Weights of a small self-supervised audio encoder (BEST-RQ).
Model: log mel input, activation relu, widths [192, 192, 192, 192], rnn lstm.
Training: soap at rate 0.0022, 1000 steps, batches of 48.
Rows from block 2 of a small self-supervised audio encoder (BEST-RQ), named by matrix and row number. Each number is 500 + 25 x the weight over its row's rms, rounded and kept within 0 to 999. All counts start at 0. Numbers have three digits each.
After each channel's rows are labels from the 100 clips, of 14976, where the channel reaches its highest value: "strongest on" is what is common among them. Only what is clearly more common there than usual is listed. The data: babble in 24 made-up languages, each with its own sounds, syllables and stress or tones, from a formant synthesiser. In brackets: how many of the 100.
# conv: width-5 conv, stride 2 (model.blocks.2.conv.weight, 192x192x5, each kernel summed), inputs 64-127

conv.112:527530509516494540566535507509469493489519518484503535482496471536485502486521533488525475509492502483488549465525477492492488519482496467459513535526470472543482472539484517497513525508480461
strongest on: clipping (33)

conv.57:483535505480498499520530469500520487475458496469502474544485452489469542510501521502533552519481484516519477527506487484507523530499494453476516507541518480543501521534495481507513513553501461
strongest on: muffled (low-pass) (32)

conv.120:499495497497507510467511493470477513537576498477491508452510504475466505521516536488512493546497498513508461502528534532504544468474485483488464473512526550491474529475467512455472515517450542
strongest on: mains hum (43)

conv.127:489498476494463485515495487514527503531537477528508505478502533539504520519491507524495549492498493534469476495472488526458494565483450493523474496507481476524496537461470487518538538535510490
strongest on: muffled (low-pass) (55); /ə/ (46)

conv.33:512466500527497524479466556513466508528455556498515546531524531531536499533489483509493474489479451485508516487519477469500505562477536497463527464488492444523492491462531519509490517503528515
strongest on: voice: child-like voice (77); quiet level (63)

conv.124:492501456510485467492471486519543548532493478494514501497524468491484510478518468507516452498530495480556540468517486485506493509468499494523482509513482503502494512511464504461445512481509503
strongest on: mains hum (53); clipping (27)

conv.54:504508487543492510488509484514483525489482496514461474485502477523526532505522483505513468479578492520491486519473477509484511526478514514467487483454508494561450507455503484513459519534536511
strongest on: muffled (low-pass) (30)

conv.55:532483456474518480505494500499535489476506515566472501530504493478544504504491486508488554481506524451462520534511475509525464490488497519504497481506492479517492536494507519433490466524480478
strongest on: /ts/ (41); /s/ (30); /ɝ/ (25)

conv.130:519472483496515522489481524524492481441521577524496475492521473451466503502513485523521473520520466472495479523497496493459499536490533529497517523499440522522509503488506472534504493520509513
strongest on: /ts/ (51)

conv.187:511491524466487523472469512529478554483470524527479510492535495507512469455516466491499513455478504486550501503512481499539482440548517493497505474475484529496486489494524515533530491523507502
strongest on: /ts/ (74); /s/ (32)

conv.141:541505519531523541501531561492497515507486418513502528500531515514514484492545480488528504491504474457472466504503513526520511488517547469480463518477504526490524459508483508515513461474511500
strongest on: /ts/ (36)

conv.59:506493566528503485479505502503498506497524480502544459483509479538484522489493507457517481477479531476513487530509483488483531518512516547478516473533499504511531491486485521537511460557483505
strongest on: muffled (low-pass) (48)

conv.81:522494516531483499456543465534503475472510492517523522483507484462491510507517549501492520549512462452547482500526504494496491505491502482452505511461486494515517500530508502493518515532474501
strongest on: clipping (33)

conv.43:493482542479466460491546470507516521506484474524537439451515521514536511506502456524476532537498502516526529501500455503493516500488540479506514450508527487502462513498496492479552480508485503
strongest on: mains hum (64); voice: deep voice (50)

conv.38:501471515492487523512492512448522463504480516482480520519546492480506488470483488458531539482485530456487507529484509462440491468515469477544499503520467468528509498466530509553499497460540501
strongest on: clipping (25)

conv.154:515522461575504522477528511472500492482502492507501506496491471472488463463531483457476521480475506510516471490495507474466551514508530482472487441478473518520521499492523469481540530493509482
strongest on: muffled (low-pass) (31)

conv.74:505517516562460526524470511490523490542502532527508466518487488502470511531515509516524514487543494489489510503499515510505495502475533510483531485482486491518473534496484508487457528486482504
strongest on: /tʃ/ (60); thin (high-pass) (28)

conv.174:528508513475531473502525487526494505495468458516510485472487501468482494510507507434486537528461478529498481482504519516515468525502473529559515575474510481513459522511497474522470490519477520
strongest on: muffled (low-pass) (35)

conv.87:514503506483510500503465456526497509490515544505451467490495520556516539529524507462532503517507496484520511482447472489474497510495507512507532451480508485466469478518492489525459492498500496
strongest on: /tʃ/ (86)

conv.126:501461500510525527438491507496515483537513529466528510493468534469512506473475531525471493472480484524445481463429546462556471432513518548509483459525526517485527530494486493465531496536479470
strongest on: clipping (55); mains hum (42)

conv.12:464509505507502497490502536500498478501510462510498495479487505537515511495528478469494492516552543527465471450477468509477485538483462471423498547489471491495517513493503454489499526515476501
strongest on: mains hum (49)

conv.77:486516491508460446482474453507526481516507451494476514542485446549500507544490487490522531460498460501475485511520517490454535522468481479501502518574536465510490468505528496502520504532497473
strongest on: muffled (low-pass) (38); /ɹ/ (36); /ɝ/ (31)

conv.7:523500511478503499476491545466491487494495487479501519474527481484558474508471497475511519466498513515451489486480534462534499479503476517501524509492494483508533471523500489500526503546520535
strongest on: voice: child-like voice (96); prosody: no stress (52); thin (high-pass) (32)

conv.13:551487529465492466540487526515523492477510494484489492486471504501493493477483479463464498497492528511546501533480486471498479451509468501521476508548529546517575471517525523455493469493488485
strongest on: mains hum (70)

conv.168:493514509558524511506505526507475526490482453540485451512499493517451517530498446494475486480511520496513538487465474488495517491463508480469519500505512496434437505491458478493518494521499537
strongest on: clipping (33); /ǃ/ (31)

conv.37:521553515497527516491474499466506530470494483506497493502531491515501457521491495510514481480482503508525487501431504471498482487490533500554491520537487498480530470517520526496476529496455495
strongest on: mains hum (65); thin (high-pass) (46)

conv.190:502487464498495491501503485444484457538513497542518521525555530502525499480506539491484468512475521545476512511550520473458487520497467462486567505469524463473503511506490510540481513491507511
strongest on: mains hum (48); /d/ (41); clipping (27)